Weights of a small sound classifier.
Model: 25.5M parameters, log mel input, arch jasper, widths [192, 288, 432, 640].
Training: adamw at rate 0.0044, 5400 steps, held-out accuracy 100%.
Data: trained on drum patterns on synthesised drum kits, 26041 training examples, 26.5 epochs.
Rows from block 4 of a small sound classifier, named by matrix and row number. Rows with one number belong to one channel. Each number is 500 + 25 x the weight over its row's rms, rounded and kept within 0 to 999. All counts start at 0. Numbers have three digits each.
After each channel's rows are labels from the 100 clips, of 14976, where the channel reaches its highest value: "top examples" is what is common among them. Only what is clearly more common there than usual is listed. The data: drum patterns on synthesised drum kits. In brackets: how many of the 100.
# convs0: first width-5 conv (model.blocks.4.convs.0.weight, 288x288x5, each kernel summed), inputs 216-287
# convs1: second width-5 conv (model.blocks.4.convs.1.weight, 288x288x5, transposed, each kernel summed), outputs 216-287

convs0.85:464460514514523468508475525497500458505498521500472524479480509460512458480521490525521513496509491445471461490476448508455498488422471469484500507487514495504507439480475469523485470501457510494474444505501505466501
convs1.85:482485489477481501470488500471491481469454476485487535482479468494528453479411443513459532487560499525500495503494513503514458502479494481496540542494459477504527522452499506442472497490446490475519484501466480487438
top examples: march (50); clipping (35); text has "clipped" (35)

convs0.276:478489499488490490484445503461489499494473479475489481479478459456498514520512503498485466456439462518505484506471517480507464459454497522492495498489469491484484516464453492497509511494514464488482510473455510465467
convs1.276:520482477516534507524487526500487522472523497511489484487500502513506600511535514478490472495467470471491491494473517558467507525490517485524495522511495503491490484523497489540508507537523521562526494497530539497508
top examples: clap (62); breakbeat (26); bossa nova (25)

convs0.252:490471484475494480516453501494494449511508506464480513474485493470496455472516497493496502481511472461470460511470466462445541473439460472475495496505504500486508447453488477493471483507486515485488466504496465475500
convs1.252:479543510525465474488446471480501485462490496490497500516471461511496460503482471474507501487499511533487509524530504526541484514468494519473512499503534507493497511480494486475441511461479521495482482474483524496494
top examples: bossa nova (30); march (30)

convs0.146:519441510513499459512470502539462473512534504490506506502476494482519478466502460523507515518529486470446491481505482484487515497479481490461501476496504496529524473471510479507493485498503513506476503530495488494503
convs1.146:491531499519482489484479471530544482505519486481476506517472465515484458479524500509492490499507506496462489513516499474510496518522490501495485507496506526537489488506516487513477493478545508490491471510497480481529
top examples: four on the floor (31); clipping (30); text has "clipped" (30)

convs0.213:492453521488499460525466504538487471535507492481491533478487499474507497449539472574539511502547461465466463475469450472457499511412468471477506504502507522481513454492496471482482506478506484485476442521481499470528
convs1.213:505496526510502529477460495526536522506491556507500489505474483482498487517477485559558492520508490494527504503490469531535484527489510506491503546494485490493491518511495539501538498511568522509517447520513520464479
top examples: half-time (33); tempo: 130 to 140 bpm (33); tempo: 140 to 150 bpm (30)

convs0.178:473467504501494478508440504510467450515501503484499483480472481473503470463504481504475498487504487455472469487483441470466519507424466484474491484490495496491502443446480474494508473486492507482485451485475473473494
convs1.178:492488489500475491479456484485494525531500479512531519519500460493492467510489479529437542527534493517521514477493506548536464476453521516493530554503481507514493519473487515479463511467463453478503432535485539454474
top examples: bossa nova (35)

convs0.132:484506470471473493502579484478505486485508521510493498494497509490464499508519504477496457468471482487502460513457532467474525492556487489480480500456481507498462510482467492545489503497494509505502526474485471472447
convs1.132:479515526500463469481545469472508480488487489470494507477476507450517506488473467496527498463476535461499476513528523496483483480541459485465488477473539534478507488516511469476452492467490507487484561420465480477509
top examples: rimshot (97); closed hi-hat (61)

convs0.163:494490494501502509480564497506484492497520520470517481518471474497511513504506508494509528521518489475520489544485544504487499481567504476502514506500467498473525499538488511481522516512511510485497540558469503465442
convs1.163:482481497505460454499543473479485472508482488487502456471506510459490469475497520442495488476461515457462476503519504492472500485515466495481491457481516510487482486490527464495464463468442486505473537439471473484496
top examples: bossa nova (34); clipping (27); text has "clipped" (27)

convs0.154:474430488501497475493470508505493496534496524502485494499466482471494459469511484494506494487508506469456496485497440509478502485417496485468491514479497519476501461473492472492520495511486500506475437493492519472494
convs1.154:506464454441507497486494525514476515513484483478499527509528511478504478508454491527474505531532497515511516488502531455509474476495546462488507532518479486529518544434512505460474471493466520477496463556451479463449
top examples: march (27)

convs0.161:484471496510491483513415509499494434502517493462478508480484475444510463483521484509502519500513475460490451510475465472456515460430461484486503496507509502486510458447481479503482489511476513488484481508480481480484
convs1.161:466529469519476489472408466505521485452517465490498516517505458492486456488481482491503506498503487542494506516510494508539490515425495500496522523512528527508490535452488485484452489485505525502501434482470499496498
top examples: thin (high-pass) (41); clipping (28); text has "clipped" (28)

convs0.183:447497502493500469486486487472511486496462508498482493502520499458489501501515507484487489474482511514483488492504440496517463493407483506476464499481469521481495516455494486516503477457506447459463433466463499500482
convs1.183:535476455520532539532490530511528537477458459537515488502505495506515535464470505495500520508484481532524537532492528539519531503505523477547533514505488494484504491464508514535533530543538516522516559489524532512487
top examples: bossa nova (77); tempo: 150 to 160 bpm (40); tempo: 140 to 150 bpm (32)

convs0.137:486501487514466506511462488473518451511483509494484497467524532491490467485524509448482473454479496491503480497493439489486495497414475500483474484501511516522477496445503513562469468464473462470488426451507486494501
convs1.137:506525481526534550534476530505539526501513486528503525514511468547511482472531529527489524517484490537511522510490489538533517505499534545533517513513510484517501503486491509527507561530538513501531501519547542512488
top examples: tempo: 160 to 170 bpm (41); tempo: 150 to 160 bpm (37); breakbeat (35); bossa nova (29)

convs0.278:491460528489501424493524521510527503474482536519478530492468502488519513501497448546519505513509493485433505475492487495498478499520505486467491488451483474514507495498502458532479477482523462496417500508513490483507
convs1.278:489523527531500498486516492492539497448497519483468522527476481513518501480486485561507520504519514496474490486518497527492460517513495521491532517487431463498525483530517487454500536492560480495488514496519532479485
top examples: four on the floor (36); clipping (28); text has "clipped" (28)

convs0.14:487475479483479481512418487479488451495495501460486481479509488458487488515536498492468478461460461480461469485472467449496510476433460500470484495480489507503481481429458497530468482488510487470483455458453469492493
convs1.14:487524455533512480492426496512508507432506488490466466533504462495508510484518503444483512514516487543463516512518480520533479515465526489497498521511509524493519481505506449511457522497520515521482482513526521506510
top examples: half-time (34); tempo: 120 to 130 bpm (26)

convs0.127:485511500507479490490447486443506504511475487481504490474491468478482535532516512507500461446426461512503492509462528514514463447479492524492490506493476506509468521475446501516505529481532461486486517458474527483469
convs1.127:528502486492537503532497530494502521482500491508476497480485507508510586514512506517519463492462461486495498483470487543475520519488509487529476511498487493464506475528486480518497489529547516553519492473531513512501
top examples: clap (61); breakbeat (33); bossa nova (28)

convs0.149:521500506495533464483523544485547485488485523497506504471453476537558548534505477531527527510492492490470500470488524516501448496577495528499499493483477484495538520524491493521505483507508479485467548511541495503475
convs1.149:506511514516487489481507488477494507468481500507462517496461469521507495472462490522483509476522478487460488489482496547478460503495485516494508515477436477460505470549479489460500512479507462486487490462498515494529
top examples: half-time (32); bossa nova (30)

convs0.29:475486514514498481513441513514467441494531498491491526494491497465524448462507473532505516518523489459494451492494446464467514490410459474472500482501494467520518476421493494515501470501477517501499463536492480474496
convs1.29:488494484485486483473456489519488491482521500469513528526487480487517434470484454525469521510532507536483492478523495480540467525466503490488513513502495488542525520433499508475476493482464481475500430541466464478461
top examples: clipping (67); text has "clipped" (67)

convs0.282:469480474516497487509417515475497456501498508483475512459511501458494455501533499477473485464476460465491470498458443488472504484389457510489479504496505505509486470402464481521474488496488489493493453467476497487480
convs1.282:486525491531515504481429502520554495481525455476493517524502461492520493497528487518500508519497487533513534506506465539535484527442519477494491527527513525513512510476502485516442521516528520490524439521505533492500
top examples: clap (70); reverberation (68); text has "reverberant" (68); text has "room" (68)

convs0.223:488486485499481476511448485486485468497504517494488459507522502482492477515518473481454487486489504486453500468507427478495495491412481487460483478474504502520485498429504496540479455467503456476468421472483484515503
convs1.223:500518454528546500512455516541547524489515480497481484544519474515528502475521505498467527531533505537496541492523474517540484525489538496506493521506494499523531499490509470521500546521560499510499489556533532489507
top examples: open hi-hat (60); tempo: 160 to 170 bpm (41)

convs0.202:484498508503500504512393518485509446481506495485498506477504493468509470496516521475483512482482489469484476491493421489476483485400462494490503491510504484494505478432484496514491451494473489483494445479485471492496
convs1.202:500533480543511523491432513497531519469525448507509508501507452550501489473501522498459517491495471549501520504485529541513513515483515526534529519515496484517488500486489513507483538525495512503531511493513524510479
top examples: bossa nova (67); tempo: 150 to 160 bpm (34); tempo: 140 to 150 bpm (29)

convs0.286:475504493495472491489438492475496457483490525489476476506527495488489484516511511465457487476483509503477496485504434475511485481412492488479489501489489498506481504429489502545471453458486463473488424465501465509490
convs1.286:501512482549531506505426512524530522468510487511497505561507479516528477459531509500485528523510490540510527504518491547531486524470534507504519499488504509515512493464515491498497553516537523487514515540529544474482
top examples: tempo: 160 to 170 bpm (64); march (31); half-time (26)

convs0.44:458469487499520463490504527501516532504451531523478511495492515499509477499488517492494508505495502492477505478481448519497471478447523502501513525486486488494503486485506451523503491517484474508456458503514515479497
convs1.44:499480516475505524486526511490487500498474507485485544496499499506516509508450481564512516517513496503524506496491497509488466490484499496496528539502450456498523518497504526462490490499444474494534500515480506489436
top examples: clap (63); clipping (43); text has "clipped" (43); four on the floor (40)

convs0.58:470458504523475463497487493490512497529506498493505498488462481484494480477522462498515490473505499477449516483506423529469483489396487485456473489473508533487485458501483479490495488478497494505477416475469524487497
convs1.58:498461474435497505510507502475481532515452514518507532495488484462494503513433469497471484509536484516538504488465484486517501475460515482497491517505499475482496513449486512478502471503478499477504449537479463461487
top examples: march (57)

convs0.259:504481508485523451503517533517515480495464529511490542460479497508542504498511468535535533524515465472470466474460503479472490487539491491493498485491494483516549493501486471525487496498501491499467537546546471480506
convs1.259:490534542511463496467495472488493496491473506506478526501454466528482484491472507560519484486474491482463491517490503541486460506497483530472504524470468478499472487534504496490498518466497484489484496451486524496520
top examples: bossa nova (37); tempo: 140 to 150 bpm (29); tempo: 130 to 140 bpm (25)

convs0.205:502498444460462489496527492476504481532494509485511468514484471501466511516522516446462457454452483506497470504478553469514511490556484511477466487473482524486476514480471519533513509492524492466499533472462463494427
convs1.205:493496500520487461492535477489516498476488475493460469466500508468494516479502502489535484476450506463470491510518520512491501492542476489485493460493539543467491478535511447490464495483503503518489577430495496496520
top examples: clipping (26); tempo: 160 to 170 bpm (26); text has "clipped" (26)

convs0.87:478500485481478486506444498472505459493484522476488497496524498484473470511509508480460482464473488499474502484488445462504495488410485482490488502484500506510479499412472485544469450482497465483484434457486462511483
convs1.87:520542472543532513525437513533552524470519473485494514538488474523535507477524504512501517520493504525493531503516489550530504510470532511508502493510509498514521509493513493490481560521536519501521521531525547496489
top examples: tempo: 160 to 170 bpm (39); march (31); tempo: 150 to 160 bpm (30)

convs0.2:455486489521474485493459493462520472508501529473493507465484482444487475518510481492499475464471488511486484482474433502506458458409477487462479495483467520512494505422478498541480475465508476482480427459471499495478
convs1.2:499510411500522462527484520525508535484523478524499517503523473498515540500528488508450475539523473516488531480467464487502522463474521506511446489532478474532511489438497493517509485510536512500501456566497491507501
top examples: tempo: 160 to 170 bpm (35)

convs0.211:492480524481512474507523515506462478454509542480475533469452488473527479476514466555523522517515466449472477477458503460455518484517483482476506501470495447511516466503486461500472514511494507507490511541507484458500
convs1.211:470501507500485453469498484490491460470505535473474485507470484469507468507494475461482482495527537483455493495521500507499465496488479504453490508483491502481522486506509475485458469459450490495460491501464493469520
top examples: march (46); thin (high-pass) (42); clipping (33); text has "clipped" (33)

convs0.12:502511448469459500491546482474512474506506520476502473511502478521460488517521508435446451460457482511488485502481516465512515502556495514477468478462491501489469521491497511542494504479508494480507527477490459502437
convs1.12:480504519521479471485512465493500479477479470498473477486503526461487499468506498474535500475462513472482486533524510528499484510524460482468507463492536546481482468510516461490457501460494502495493567441494506479516
top examples: tempo: 160 to 170 bpm (29); march (27)

convs0.34:488510456447480498496448503473502485483475503469498512477508475489491494514510509483501481463459469471497473488472464450477513469456464477481486500478484489471478493448463496515488449490469490486497462459472432489475
convs1.34:525516489533503502507441496468515526461523431512510483485480476503496484464461498494494509480483471524477534496504510551524520510486506486535495483516515510473483488531486488494454544503492502519513563446517527529539
top examples: rimshot (96); closed hi-hat (62); breakbeat (40); dembow (33)

convs0.204:482478523497527438492548544515526508448488539507466526488479522518555504507506459505493517538524495503450501465483485501496450502531519494487505502473468452519527509495520458556491481485512449488438499529543485467492
convs1.204:485500541513489499473513484470493499466479531500479533508466472515523487485458475536491523486522505493482482491501509529494433510504476527483518525483424463476530493521493501448498521469486473482480512478482529483482
top examples: four on the floor (35); clipping (29); text has "clipped" (29)

convs0.69:477484471497484488529420506477495446491487516478483499481509490460491448491531491472465489475472462462491467500466462472482522473424445503480472484487508497506478469414476480530471491495499486491487461475484478484461
convs1.69:477530497537498480465421465532538483482521480478482510521512467491498488502523490515511490513493489526500522519512479512533470521448513473474486527515546542510504513489501472501451524487534531487493449509473532490535
top examples: march (40); tempo: 150 to 160 bpm (26)

convs0.256:492463477508463503518456471517493496552531502487527475475503503469476471494532465493503481483516494483473491489506432489481509493420467488451498512496521570499482483471505499507475480474494502488480430482478507515528
convs1.256:487500481442521519516479505510525507534483521502479522519517492495509481506491478538486482528509497521534507473488457446536508511460540458510469483518520492520521508422494504488524484518547517462494407544490458484512
top examples: tempo: 160 to 170 bpm (28); tempo: 150 to 160 bpm (26)